A small CTC audio transcriber, trained from scratch: batches of 64.
Rows from block 5, named by matrix and row number. Each number is 500 + 25 x the weight over its row's rms, rounded and kept within 0 to 999. All counts start at 0. Numbers have three digits each. After the name is the row's rms in percent of the matrix's.
# pw1: conv module expand (GLU, value and gate stacked) (model.blocks.5.conv.pw1.weight, 768x384), inputs 256-319
pw1.115 104:500500505529568501525537500414500500555500485518500469489500500501500480527500456452496541500500500499500500500468461510543500558492500500500430500500508500498500500500500500500472521500500500
pw1.116 099:499500500519461500500469500500487523500500500500530500512565513469500546509523500500500495500500500500534457500500500473459500500472519500528524536500505500518500511500500457534479500500487500
pw1.117 101:500522500515480500500481500500500500500500500502500503490568500552500500500500467467500500468500445483554500544500500500496484493518492500460500480500500505500500500500498500465500547500500500
pw1.118 104:488521432448531500500508539500480510500500561500453500500500554500500474511520443477519500526500500556469446500506500500478480476508500454500431504500480456500500540500500517515500459563519504
pw1.119 115:500475524500519458436552467491525490500500500512521520458500500505500561500500500500518500509500464539500435500500508511601544500493500500500500473479500460467487500521500484500500500503500500
pw1.120 113:500463458500500466449512510500533509513500500542550500500500500500502500500500531461574518515487500500497538500473503500552500493500500495500500448500480482500500451500520500468500512465510523
pw1.121 095:500488500500500500439500500541534542582485500470535500500542439500500500500526500479487500493536497500473510503480482518500500556500519507500477500511500500541500508500510489498500517565500500
pw1.122 100:500500500504530500468540530500500566500561500497500554500504500529500500500500471500459540500500500500536500562530500518500500502500561511544514500495496500500518511494464500553518500526456494
pw1.123 095:500500466500541515514475476500500492545500500500500500460500457464500500500478500499500540537500512500537500500423500500500468486500535500500491500485544500458500492500483500553500529500500500
pw1.124 091:500466564524500446500500500500476497500500465500500577500499500500500554452500500534488433464502475500557500514500552483493478500568500517500500514500500500500480500500500477527500500500514500
pw1.125 093:500500433503500500500494492500438496500560475462462500500484544500482481500527500484479540500463524500465500489475545559482500490500464497514500517528500500500500467500504500524500500500454473
pw1.126 098:500479500500500500456500492530500500521529500500500493500500500500500550500500533500427500485506500500522500500500544500500500491535509500494559500456526500447443440552500488500500500463500523
pw1.127 098:466500548500500546500473462500500484500500592468569500468493500538462577500484522499457500500464500500503500500500500500500500500500500506500500500525500486502500500551500530500479500521466472
pw1.128 097:500500500500476500518500569500500470500500440516500500501479576500465500500500500540500500484500500500477454535536541529500500456461526545500463500525500563452500500500501501449500500500500598
pw1.129 103:549500472500488472476480492500539500500444500500436452457448552506500468500487500500495469500491564466500480500500560544500500505500496492500500500500493550478533500543520512548481478515477500
pw1.130 097:463500510500500500500500445502451463507456500406477476542518500472477500500500466531500500508500518500500500500500500493477500480532500500475429455571500500500482500523500523515494431500501586
pw1.131 103:500494500437500500573515500514500500500487540493552500500500500524528558479448538500528500500510500500486500498487532500500500500500567477500500518532500521500500500479464526500500478500500500
pw1.132 095:500506505500500500500500496500532467511500495574508570489497515500483526547528500500451556547521512502500459500500458469500500507500481500500500456542518507513429500500500500500500500500483500
pw1.133 100:500546500500500446500500500500500496540500500500500500500500487451481519500556456526548459500500500500536602500500530500500472490500500462523508500500520500425491500545500500465500500505500500
pw1.134 102:443500443500500500500500487500578542420430502549502539500562500500493502532500525492442500520500500500500500567471500500499542500456487518500443461500522490500558500500504528538433500500502435
pw1.135 103:500500500522500435548497497500546524500500500500500528525500523500500500500500500475549500514464500500530500500439500500500500505568500500483539517500500440500500519500500500486500526509500461
pw1.136 097:500509525467500549500424460500505500557500482459500500488500500500478500500461500500500533500515535407500500529478500500500518542500522534461500500506489500500487500500524544455500500498500500
pw1.137 092:488494500496517490508528500561469536500464500500489500480500540500547530487545500500500481500500482500500500500500500521478500500500528500500419500519500500539545524496500500467495500500500476
pw1.138 094:500553500500506500500462413477500500492393500500488500562500500500504500577500500500555469500500500528500512500490534514500491484500452439495558500501500478504533500500500500500500500508491500
pw1.139 103:500603543519529500500500571500500471500477550500455500500493500500500500496500500500504500500490500455510500500500491500500500500500521521455537500500500461485500484500500500477500500480500453
pw1.140 099:500500500490500500527500500500521520500500539500500521512550500533500500563553500485500500532500449500500524500520500500534500535500529528500500473547545500557415589500500500500495500500491500
pw1.141 098:481500548500468500500500500500500500500538500500554500500500560520492504463561500500459493459550500484515500500498539537500544500491491500500500527500487537500500557495495473500513500549500528
pw1.142 091:500500500500492445500526476506500528548500448479478471538500500500500534500520500447523500509452465496500424500535500500500509547460422500409503500511509535500519498500494480500500491461500500
pw1.143 098:500500500499500525545488500573489500547500487480469500500511493488477500553511532500500477472500500500464470500500500514525536500504500500507514500496500500431500468433500561492474500500566541
pw1.144 105:495500500482500551462456500500500433500520500500500500500500471543500487500500500500500500500478500500538472500500500514552470476481481566420454506471517500500465500488527500500500511500555500
pw1.145 094:467484537500500500579520500500517484500500500500501526520500433500500500500455463500500500472500500486525483450453500500496500500566500422500500500500500500500587500500500500500500500473485500
pw1.146 105:500500475517500527500524491500513500476510461500467468492500500473568506500514500500483500546470500500500500517530518500520500436500550485508529525500462500500529547500500532487510500540501500
pw1.147 106:512557500516528506500500491450500500526500536480500516500500468500535481520559500458500518500467500487500500491492487500484484500486500534525502499523500482536500487463500500543450500473500532
pw1.148 092:500452500500498500500500500500482500452460517470500500472536500531500500500500500512487450500500471508541500487522480500500525422479529500511500455500500451499500477500450553508500500500500501
pw1.149 086:500539513564469489494500602491500424500500516500500500500534563507500491500547500500500482500500500536500507500500500430470527541500500500500567460500472500530523467558500500500500460461500500
pw1.150 094:500515500500500500500548500500501500500500500500500500531500561500528484500500469469500500500469403573500500500499503546500515484500558500500500500500500519516524500450500432500500485578506500
pw1.151 096:500518500431500500472500465428465500484494500500500478539512504433479500526499520543500506500500482500443464500500561493521548457450500500500500448515509500454534500500500500502527500513500500
pw1.152 099:452500500500491500442558455475500522500500462463556500500474500529500500464500500443500500500500516500500500468500473500517441511500519465500429507551506500500500500500500447467507500524466500
pw1.153 086:445544415484500444500500515500500500500482500482464523468521509500496529556500484443500489500500500539442500455500500500500500480455500500483500516564550500500490458516500528461500500500434500
pw1.154 101:452509500500548500448470500506505442500469484530486533500430488493500472518548566514500501491500500500500470540502500531500481500477540500500487540476500500495500459483578500500499504500500500
pw1.155 094:500500547500500465482500500500500500500480500504500522500500498500527500500514422500500500549508500500545500500547500486500500500483509430469500484542500500507500500492500500469530500500475500
pw1.156 093:498554490502485500460500488498450500500495500449537500500500513432500500500500500500500500441500500500500449592500461500500500500434500546500452500560500500512500549471500500500500500539500500
pw1.157 091:500557487500527500570456500500500500500475493500565500500500540459500500493446500500468500459439500505500500500500500503520503461500523500500508486500500500549503500464500500500504500533499500
pw1.158 097:517500500500500500562500500500500464500500500545500500500407500500500500500500480500531450471500500500500500500555500500500500528523530559500453500500536500500500500500500526463448459492500545
pw1.159 097:419500500459514500457500451500500482497500520455500540555500500500543500500500500500530466500500478434493571500500500522453500500500468438551476500500500478493456500496500500467500500500559500
pw1.160 099:559500500446500500452449516500454500500465459443500479452546500500500500456500500466575500515513500500519474538495500466500500488484500500500500500456500506500500500524463500500500530500500500
pw1.161 094:500500421525500473511471537469500500500500500432500500494541435538529471500490449471500500500511520581500500486500455500499501500500495509500486474500544500500562500482500525500500500529544500
pw1.162 098:538531502463500543481500500500525500548449500514520507500519500500476500497502500492442500500509500500453500536500500492519533517500479500568500500552516500500526500500500552532500500500500500
pw1.163 090:546503559500500500549470500500550500500500535464520461476500503500487500500500500442500528526500479513500508500500500480531493528500500468549437500500464500500500500500500470500500500500500500
pw1.164 115:455500508500500423558430479482500473489480500461484500479500525506500500460516548513500465500482518444572500500500494483500508500500544485497434500500478500500500500500487556481550463548500452
pw1.165 102:500500470526500531500500514576527494459447508474464478500521500500577500570457500497500557500481500498502529512489496454493500494500500505500500521545500431500478523500500500539500505500520500
pw1.166 080:430540500500500500500500500500442500445500500500500500500500500500500442500503548500512495481500500500500503500500500500500566425481500464482500500479500500500500500512500500500500519501500473
pw1.167 092:500544500547500500603428456544534500500486500486467500500473500500479500500500500558521513500500563500500500500423521476459514470537500468525500500500500500518500500449500474520500500500500571
pw1.168 102:500420577500500500500500500500500408500495488500502500503505466394500483454500489504445554558500500403543500509500561479481500500500534540465530500449500530500500474516500500500493500537500517
pw1.169 097:481514500505500460536500450507496552500556500500500499512512500500497457500507471500500500462497545425504500434497505500530506532500500500509500475433500500500500535500500440528488543500500500
pw1.170 098:500542522553458500500515538500500500500500500507461473482524500512500543447462495500534500500500500500542519502500492500512525462502500500518468522500496500544500500534533460500500500500500492
pw1.171 098:500518516506500530465500500546533500500565543500500500500530500500459463500500500563492500498496500489493492500500500509500471500500500500545547500500501500574541564500500526515460530500481577
pw1.172 108:538500500468500515462497504474529527532515500465503497500466491500500483502539457536500500493494500427500500500500500537500500510452500500510500541500500570500485517499445500460513458492505500
pw1.173 092:485539500500569509500500500500539500500500500528534500531480529557500500500500500500500500500500449500500500519500486460500500466469511500500452522471500489500465465500482500500502480500544500
pw1.174 095:500500521419523531500500553560500530500563526500507500500500500500553500533500500500487500500500500500500552500519467500500460475567478476500488442500510500500490448500503500500500500500512489
pw1.175 103:500514500521500500467470500500500500500504500503500500500500500488500506422504500500482507482500523500526500500488500487500500500455500500444500500474500560500539500424500500500460500500423500
pw1.176 109:533500486429500500500439500492490500571500521478500500500502466500500441462517527475500500508500479465500439500500537438500500500480500536506500544500500529500505500557500500500500500500510468
pw1.177 096:500516488500500503535500500500448518540499500505500500500517500500500500500500500500500500500519500506500512459491500476500561500554500497484500497500500500553460500540528500446534579500499500
pw1.178 106:500499518500500500516448473539486534433500500500500463477495500500519500531500506500500502460500512500491468500538500500469467500500445511488465525500500550500521560500500500500500518467500492
pw1.179 096:427478439500485456534500512534500500523500500500455440561523507500473500500500501500484500518500500500518548520500500500481500496535463513500540500500500500543500546500502495497500526544500508
pw1.180 114:464532531500443500500500500500482539500509518517539552584479486554500500486492500500500446500500500500500449462500505534500476500467500512500496459450500449500500500500479512554459561470500500
pw1.181 095:464496469519500491572471493448500472500500500500500573506500489509500500469500500500500478526500479500500500500484500500500507528522523500530514500486459500500500500500500516501582494536500500
pw1.182 101:500522520500500531500500444506493500531500500464463500524500500524495479479484450433542534500500500502500487443500500534500500502500500500500500458437497562550526458424511486520489519523500488
pw1.183 103:514500500564500500500500500534511500496491500500536551534500510494548500493511503500487500500451500459500521500503500542500500439500500548500500485498500536448464500544572500497527497500530500
pw1.184 103:533500475500464546500499500549537500500507500500500533508528566504496500475484533508500536464482500511500529458473455500500500500500489531500500495473533531511514483500500521500480500483500549
pw1.185 101:500437500500517492466500500451500500493466476548500500500497426572500500477502500500500500530500500488509464500500500485500500517489500549500500500500521554465502500460500500500489449437500527
pw1.186 117:452485500500500500485506524485458555500506500486500500500500513500479500520500500574500467500429534552502542554500500500431500487473486500512500500455500456573500500500500487474497500531464506
pw1.187 092:492500500500500505498500500500499450557498500500481500500512500500500500500500500500500498454500500467441463535500500500500473500488494500500578500465500567542500435445500487500468556500500528
pw1.188 090:500511483517500500500500500500500504500500516494514500484485461500500500477471500499500500556500500542500500461500440500500499500488500494500500500485500500474542495500458524493516500500500500
pw1.189 098:500500476500540468500500500479507489500449514500500500442445500500519479523513500500500500493461500500466501500484500500500440512525500560531500500500500500500500565542500500501500500475520500
pw1.190 101:479478425500500484500483500500500484500500501500508500500500500539500500500500463489446500500500500515498513534518451500532500481535500480500500464500500500500500500460500470500500531455500497
pw1.191 105:453453500496509441457475500500547500513500571500481555549514500500500500522500528494463482500500439500500500500500500494500532451500500500522508500500434500544475473458500500543500500494500500
pw1.192 102:464509422473440500471500500500500545500500500500473500483500500500500500500500526517441500474500500534525510513510500500461500499566500500500495500450482445498500500527512500497512500541488500
pw1.193 105:500500500533500500500500500551500465467501500511500508513500500500500500500464500500460466437466522500500500550500456516528519500537500500476501454500546435500500500500581500481500490486500470
pw1.194 094:540483510530500535500500517531500500500500500500477432500500500461500500500448497527500500465500500500522544500456506502552500500499500486500500510489414462477473532500548500517497500500505532
pw1.195 106:500467500499454497500500472500500500500500500483503500500501522512500520452500495508500500493496509500500500500500535500500535494529485500478451500491440500562500500500500500511442500500500531
pw1.196 106:500500492500483500500500500494500500500538500541566524500534453519555466514500500500467518500500500500508500498504562517526500457500500500500500491506500461496500500480555500554500500483500524
pw1.197 105:500500486538500461500448557500500470541494479532500500500535500500500480500500500500534497500573500540508500481470450500500488519500532500500555500500500500513521500500516500520529500500558500
pw1.198 087:474530507488500500516500507502500500497442481500475500468520500507500534500500500500492500500500518464500510500500500552500500500500500500517500500542469500500500535573500489500500500535440500
pw1.199 099:478538489500506539500500500493500564502500520463500454500500539500519500489500474461500500500500500500577488477543500484500461467529500541470500500512500559500500527500500556500500500500467469
pw1.200 108:543464506518500500500556500494500470530500495461506467500500435402500491533500500500488500523500500500484528500541488524500478500493500511526541482519445560526500519500500487476481500500492543
pw1.201 100:542500465500500504500524500500500500519500500500500500461530500500500478500466553546500512472500500530469486500500500486500588547500500500500500500500500500500500500500501514478500500500500544
pw1.202 100:500500500482493500544532487500500482500541494500500447513513500481499449508500493535500500500490490558540500500438500500500500500500500500521462421487500500534456500500468507520529517500484456
pw1.203 100:500500521468500500474506423500492500500513500504491475517452500458479500505500500500540503420500480481500442500500500500500500525457500517488478505500500500522500500500500500446500468551508500
pw1.204 106:485419500500500500500500500517458500500500523500497542500501500500494458500518590482500549500505451500537500500500533500520500472477500495500463550436500500437500500500565500443500546500500500
pw1.205 107:500500500483500500500500500500493500482516498500455526560500500500500460500500494500500500476500486538473500506518500500438466579500520500500490522540500500500500483500500496500478500500500554
pw1.206 098:500500510500500486489500500500500464551473500494500534500500500500545515500500532455500500465500533548500500475507496500480433430500508482500522533500515500500500513500500487523500427500564522
pw1.207 098:507500500511500538500486524481500496500504500500500451500505537500480522507425500533510521534555500500500500500500520498497500500525468500500500530500500487500489500506472500500507500513540500
pw1.208 107:500500541560500500500500568500500500486527519527500500464500500500463500493500500579500500500489500516510500495583464500485493500500500498500472497500534500500500526500500484500516458500500537
pw1.209 096:521500500500493493500527500494498500526500500537509500508498501563500500500522541479500545517495500500500401493500528500500568557562500459500474500500433500462470552500485500500500502500500500
pw1.210 094:473500450529516578604500500500529539500507457456532500500500548492500500526500528500500504500518443500498500522500500500500513535539500500500500474500498502500500500500500524500500500500514551
pw1.211 103:578471500500504500526500558500500540509447546500452509497492500531500500500500500500500540500455484500500525461500500500500545471470541500500500533487482500500530500500516463500566500530500500
pw1.212 094:493499489500500560567500485447490500526500500490487500500486460440485525500500519562500500474490485500427500500489486500500456500527500500500500414453473493500500501471489500554508471480405500
pw1.213 089:487500500500500500482475494500468500540480500500500500531495500455528500459500500539548500517500480508568500500500491471500466486500500500496500500500500500500577519510513474500500500500500452
pw1.214 098:552500519524451500539449500500500500500500492487498500478516548500500535514500548542480478492500497500500500500479500559513490500579500500500500500500587583500482500533500542500421520479500500
pw1.215 093:500500500616500458500500442530524485500500500492508500441537464540500500536481500526582517488500500554500482500500541439520500500500500500500470500491500500503500500500519500500500500520461522
pw1.216 087:500520564527500500477500500500492570500521544500500500500489531500500500500558505535532500500500497554513521500516527499479537508505500533500500486442560500500534500500435503500513500470500500
pw1.217 093:500500500500500567500500500500500509500529500524555538476500491512500479500500500466500500546500540561477500511500520500500500500500500449500500500440452554461500500500500476500475500500500510
pw1.218 099:500473501466500494500500452525500497531500453500500476500487503535500500500500500500537500500500500524500500533500508480488500551502539507500408522500500500529516500500500572474500488524444523
pw1.219 109:472519480440538445471467500483512452542537538476506527510548503583537500500468500465500462500482500477454500493500500500514500500450500500479488568530500485527500508508515514500485524500468494
pw1.220 088:500488500474500460500442446500500505471516500500502480468500511500477500500528500446500500489492549504498500551500514499539500500495461500540444500500502500434472580500500476500500596500500511
pw1.221 096:487526500500500500500470490488500431500500500500500538518500492500500500591500500500548506514500500531460500500500500500424492508535581500506533500500500559514500511489466482500498500500512518
pw1.222 109:500498500482503472448500500524500500500500500500503500500525513500488558471524500422500437500500500504500461500479500500477500487540500446531501500515500453489505500433500485484500471514462500
pw1.223 101:500567500500529500482448500503500500500500500481455500500553575476500500526500500461500500501540500500500448500500476500500500472547500535500549485497500500522500508535500512457500500500497498
pw1.224 098:467500500551500495483500471553500432513500504456529500505505520557500500500500500502500500500560500526500500500414500557500500480500500500503500500500535500552500500500500485500500489500444500
pw1.225 097:500500500478500461486507500500463479547525500479519476567464508500469500552500500500469500515500500500503535500500500500522547500552500489500500500510487498500510493500500500480546500500500500
pw1.226 100:500500483482488562500521496500500500491500469500535471500510500500500500500483541500500505500500439500500500500500484527500499546492556500582455500535457473513500516500500500500500500501500500
pw1.227 099:500500403500500532500500500491500517469527500484500485500500500500473499540500482434447500500500465489500500500469500512500500500500517500500500500500500459500500500500471500492500500500500500
pw1.228 103:500500500500500521519554454500540389500526500516500500521511500467512484500491500500465528500530500561509500486500500500500500510500500534500549465498500496500500500527500531436500566500545500
pw1.229 100:500495500460500500546500500491527500500484476502500500458532497500408500521500500530500500458500500500500500500500486500500500500474500500500440519510568500500500500511562500494475475541562500
pw1.230 091:497500500500500549440500500500500500500500508542452500500500500500500538474500511500500492491472500471500500500483500500482500500433500499577500516500505424500497500500500556500473574513468486
pw1.231 102:500500500520511487473500500500511550480474469500545500500451500500436480532530529500523500508458500500476500500500511497516500451500500500500459500500550500504475525500508532500500500500472500
pw1.232 106:500491500526500500500500491535500500500479450500527513487500500500503471500466500546503513493500550500500518500500500500459500451501505495500500500500500535500500500538502490526570517529499454
pw1.233 104:500500500573500500500498500500461500495483551489500500506484500500492521446500520507476500500489500500500433500469500500500500502501500500500500484501543527490500500568488500500508500478500460
pw1.234 095:500522500500500553476500506500500500494500500589404496500500464505500500445500431489494527529482500500551517534500503500500523542500500500500500560479499455500494500502562500548464500542500500
pw1.235 102:500500544500445500568500515530500500492500500500486500477500500500500531500389523500500500566500454500527500448468500432500500469528525497500500498500502512500456500500486527499500500500500527
pw1.236 105:465500500461504500500500423512536479466500557500460500488527500495500522500460500521500528500500500552500477500500527493511514480546522477432500493529486500475500559516500500500500500500442540
pw1.237 106:495489500484534491500495518496500500435500513500500500462489500536518500486443471491520500522500500477500500500465441500500496442500559461506500478518400508500538500500500507500500486500541492
pw1.238 094:500519549500500500527500500568500447467500485514512493452454500445497479474500491500470500526457500534500500442447500472500515493500500485508453493500495519500430499574498473500500500500500504
pw1.239 096:500500507500500500500500500500500460422532500495446500508481488500541500500500449469520515500500447527590500495547500500499500558500500500500500500500500500500526500500500522483443473500550500
pw1.240 090:500500500458529500545500500500500500455500530556500500506500489485500500500500500441490500452500500500517535498500500556500514500500500464517500467479500500494450500500561471500500500500486471
pw1.241 097:500580500500492500484500438500500485500500500453500492505527459500500500456521500500500500500478500497508462543500500489500500484500504500514500513519500482500500500534500473500541500500518500
pw1.242 091:500549500452520500500453523500500500500484520500500489500500447500476544500500563500500500500500569469581500500501470500449500493518500500500481511500500500500448511500500502521500500500488490
pw1.243 111:477567500542500500549500493500486500438497500408500493473491474450500500500499456583435500500501500504500481500501464510500500487500500468519500503533500500500480500500457500583502500500482500
pw1.244 094:500500500500500517500500500500500500500500484504500520500500500430500484500544500500500544499500513436500503500500497500500506483500500500500500541500500500463500454500500509489509500500500485
pw1.245 095:524538503492500448500577500514543500500500500500500500500500500576500500500526500514565534526500476500500505500500502456500491500500500500500500533500500515500500501462500500500500528513471542
pw1.246 108:461507500500500535500500460462500542500500500500500500489466466478500500500438547514500521500500511500490500503500458527500500500500508537500500430497500500500509500473483500540500497500550500
pw1.247 102:500500500480500484500500491461514461500500482539531500551540500500502500507500589500528484512500500555500506500515415463500489493479512500500500500500500500454500473513493500500500469502489500
pw1.248 105:487515500500500500500500462500500500506500552500516514444500500491482500590519500457475500500483500500500518500500545500500500465525500500453500500500500500526500467473500512500530500500558512
pw1.249 104:500469500536500518500466500500500497467500564492500455500500500500500583536485500505500500500500500543500535542500494500500520541500500500550522494501500544500500515500500500500521540500516517
pw1.250 111:500500500500540500552500500500500500471500477515500545500513500479500544500500500461496455524500470546478555457500500455514493489529524469478501462500500500485500479473450456500480500500500500
pw1.251 100:475500500456519500500494489500449469554528536470545500523500500525500500500500500489559520500484545500500500496500532500500547530467500500515500475500447500470559500567470500534483500459500500
pw1.252 103:500500500500500495485500500500500551500500500500475492500500517437500500534540467510500518516500524481500430513500442500562566520456500517519452500500534500500500500469488492487500500500507500
pw1.253 100:500500500506500478459456497500500500460487406500535500500500500500500500482508500500500500510530480500479489500449528500533500569500441526500500565468507500500463544500495500500500500500500500
pw1.254 097:550528500500500500500500587458527513472533500500500477512500515500500456501500500500484500541530436480500500500500500500510500500551522500500485500535510482500500475500534554500537500552451500
pw1.255 098:500500500509500541515460500553477501548499500462500493500551519539500469482464471477500500500513482500500500500473500500500500504500455515500500547500500500500526500500498500530500500500491528
pw1.256 098:473447449500500500500500535500540500447500498514523500500498561544500493500500519500500500500501437500500507478500482500507500492500526500525500500500500504539500500494473500500500495467533500
pw1.257 102:500500500478500502500484500500500500500500500515518500500493500517500500527500496534536500500479451484510500500500541500500443500532500478500488505584501500532500500500514500516492502500500399
pw1.258 101:500500500528500477506510500468500500473500489500500500581494500482500500540544498500500531500500500464438500454492500458500440500500500500484572500512523521510500500500548446500485500500532505
pw1.259 104:500440498514513500500512510500539500502533500454528461512500500500500488500457523500517500489487500514500500500485500500500500484500500500484500500500580500500500476500461500452500500500546500
pw1.260 107:500527500499473506512500464549507520558534581495550463500490511526440500499488435503543481500500500500500499492487534500500500517455499443500500500500500500510534500500516502454500489490542470
pw1.261 095:517500532500500500473500500498501541466500500500500500500465532500464500500500453500500500483500505500500500500500498500492500508500465500500478500500512500493499500439500445452478500500492500
pw1.262 106:500500500500500534500500491471445500499465500500553500424457500500447478482500500461498436500484500500500500500443512505595500501488500500530500505500463543500500444500477500500533464434518512
pw1.263 106:466500500529508553500500457500500468500489487537500500468500550500548468467500507491550501532530500543500500500480454500500500511500500538500558500500570456487487500500500498500500500588500513
pw1.264 095:488542523491500500465500500454503500500500500500504500500500513500500500525479528523500547500546453500500543500500499570500500500500500500500525500523501498500500500507473479496500500500500538
pw1.265 084:500511514500500500478450458511500514480500492500472500500522503500489460500414500500500500500508469515507535500492481495492500483500500500500539480507478525461500500507435500500500500460500502
pw1.266 106:500550511500500575477500505529510503500500501543536500506464477514544500485535500536503470500575469487605503556481500500500500500474500542500513500434500449500516500500495500500500513500461467
pw1.267 088:500421500500467500500481470500424500477479532500500436500500500500529518498483512495500500464500519477500500465500500500500543500460513536500500500444487560524500500500500500500545542500500500
pw1.268 106:500441489533458500500505512557500500500536500496460500500500470500554500500477504500500528500484500500503474458500524496500500500500519495500500514562570551500500500509500505500500464500500523
pw1.269 109:439469500516500500470500521499522503543500500500545559500500524500500500529476526500454500500500520500490500479500485556495504502524500517500500462500506500562500451500533494500500500500496500
pw1.270 095:464478577500500472500500522500500507485500500500500500486478500500489482467481500512500500594446500538504500493506490500500550452500433474500529500472524500500536500564500500508463487545510522
pw1.271 096:500500476500500500458459502500483500500520500456500446434500500500583500500479500500457500500500461500462476485500540539474481500500491500478473500496487500439487447500500500479537586500486572
pw1.272 102:522500500500500500518500500500482492500471499500500500448521500510500462552500500500487500479523500500576500500556500500500500500500500548500500517504500500476500500450456500444500547500500500
pw1.273 100:500500474531500500500500500513500500497500548500500479548500529500500461500500511516568500520524500537500512500496472500500500480512505437449500500474500500521500500479483500500500509500500483
pw1.274 100:490583558500500500500500538500430548433500546550500487500500500500500480500500500531500499500493474507481459500543486500543518500442501500500505500489500500515500435537522500500521527504500523
pw1.275 104:500454500539500542500510500500484510500472441500482561523500500489501500500500500500500487500500500498500454526516500500536500500500500500500497500500500500473485500466523500500517464500432500
pw1.276 100:500522527520504501500500520500462500500500474479500455476500489500533501500500500500483560482444471516456497491500476500500500525500555457461500500500500458503570481500500500500526500500428500
pw1.277 104:500500500500529500500515549500525433505500493500500493500500500460537471574535500533475500500525527500493500500523523510500500500445484462538500500500489507500524500498497500490500500500464450
pw1.278 100:504478533511538532494509500500500500518500500500500500500500500500500500500473500475461500500500543500492500489500435500500544500500552500569493465529519500500470500500451492454527500437469500
pw1.279 112:437521500506500492494514500478526543500500500513496542500530500505500486500500475491500421500500500574500454504521496500491500535479547500503500508512474485525527500534491471500467458427500461
pw1.280 103:461500537500521522519525500450549500500500519500501528500503476483569515445524500500500500500461540474500438500500548470500500503457500500500515477500489533500500551467500500500502508474513498
pw1.281 087:509500527500500494500500500485500500516550500455500499496500504500500500545480500500500500517524481448500471483500500500500530500565510539471459441500452500500434460522491500500500522453500449
pw1.282 111:526500500500500536500503485500478500494500513500500500500470537500586500461500500500500510498500521492500471500443495549479500500500464528500519454501532497500539519500500500500500500485511500
pw1.283 093:484500500484500500462552500500510477500500528500500526500500500536486500500500561500472495500501551500511503500514486500500472500500522453500475542500460500529500503500500487509500516529472469
pw1.284 098:433488500558500500500475497500500500500532500521500568500487545479522522535500500516500484500521500500500500443500500500500500500500457513468474500541491480473500555500500500556455500469500483
pw1.285 096:500500469545500500481508500500500500466484562533491524537497573426473543500552500479500539500521508516517411511538500491452464484494500500500593500500480522489506500500500566500469500500500500
pw1.286 107:473500486476511493509500543475500500448601486500516480544500500500509480495522500487488493473500500500500490500500471497500512491469486500500526520500489473510500500500500475500540509456500522
pw1.287 092:500455500567521500500465583571533529516500500500500490428554500534500500500500500513500489500500541540511495500500500500500438500452500500518500500500500500454457460440500500500500501500500500
pw1.288 107:500519500508439500546521494465500561439489454557538500466455498437474500547471500507500500457475526486519500500486515500551501522539500500480493520505538500566520500500476500500539500487500540
pw1.289 096:454538535476489500500500543500547500500518500500512479494500556497500500463500500494500490500500475500500429500500500500500541437500500501500500500535500550500500454500537500500487500501465500
pw1.290 096:500474493500500500500500500456540500477529482500500500500470500500500508500414484484486500500500496500500552500471492500514500500443500500483516503500500458500535492455500587500500452450500500
pw1.291 105:500500440500491467445500500500531486464533517500500500500466500500501500521500492500533500500500492500542500500508500500485410500515558492549557489479500500485500500500568451500550517519476500
pw1.292 100:553450471455500489479489512479472446480489529558466500500460517568459523458500494500500491523500500500545500534500500537488500535535508500570500500500500500505530492500500500501500500500500500
pw1.293 095:500452501500461500500522502476500502554500500500536500509459500500507530495493460515500500500486500500539519500468500500500489500500509520439500500526523500500538500535500513480486500538575500
pw1.294 103:500500533548536455500500500505529512548482500500500500500500500488503500477500500500500500462534500500454485459500500500500570467500500456503500523452500500500500500500500500500500530500524500
pw1.295 112:500485500500477496500500444501534477500500500506439517516500495500473500500525500500520500485500500500460500500500500500500466507426500500518466488499480551499494500500500474463566500510500461
pw1.296 090:500500500500500562500500500500497500500500485500500500494500500518500500500500500500444544461542500529502459500500424518501500554590500500500523451500500500500500500500506497500500486456500500
pw1.297 103:500500481500500499500500500583500513500500500500444500496547408500520485510511450479500500500500450487511512500500500491500489500437446547480500500500493500523525500527475500500500500500500500
pw1.298 100:536512445546500422443500500548554512500455500555500478471504500500527445517475472531466491477513500500500498500519500499485449500500500472468493500484500503471413500454523511500489500462459494
pw1.299 113:500500500517500520500569500457500545539500500500448524489500461564443518438526500583500557500528500472500450500410479500500464500500498473554500522500532544515426524500521500500528516500483491
pw1.300 103:541500559500509542500514540547500500500500500494507483544447487446517500561500519500449500433500500500527518500449542500500500447500500495500560454477541443532500500500502493500500500500499500
pw1.301 095:500547514509481626500500512500448500441514479455529477500500500571452500500484500500500568500495500450500500498453500450514528500533500504493500478527503500500454501517500500506500504500500500
pw1.302 096:523499517506500531500500484515497522500500500489528545478500521437487500500550500500546500500468455480528489500537531487506500500500500555475473500550533500500500451500448500504500475558500492
pw1.303 106:576500534500531515500551522500478483500500570500463500530500468500420500496500450500481500505503467500538511536492500562470500463553533500529546500524561505500483522507493518500516500452500459
pw1.304 100:500570580500483500500500519519472500500481456500500500500483485492500444500427500544500500491536500500444542500516513500500559500509500439500514500536500477500548500443500481500479494500500511
pw1.305 085:500500495500443500500500494482500449500450530500491500532457440500500500500500484500500467532500571500557500500478513477500577500553500500544500500500500543502500500499534500516500500520500480
pw1.306 111:541500500500500500487514500500500450513500500492530501501461446500538546500501480472500500478500536446500546463500500500489486486500500500531461494500500543500500447500500500500551500500517500
pw1.307 100:500513526478500506542573500550480500544471500497518500500463473523500500500500500512500500479500500487497500446500500500490500500500500500500470530490500500480500500571500500500500479500500500
pw1.308 098:488543500529486500500500569461507500461500501500500517521500528500452500437481490500572500512500500549500500562500508500500500496472500511500500500500464500500537500519493500514428500500476500
pw1.309 107:495500565511500536500500500463503519513431489500500500500500500554500520500500483500518538500505484567500501500442526486500476511500500501491533520506500512438500535500498519463500500508491477
pw1.310 086:529500516517514493563502468477475552500500500500500500500500500500438500453500557500458500500577500500500515458500450500541506499500500527427491500430481500500513500500500523474500520500459497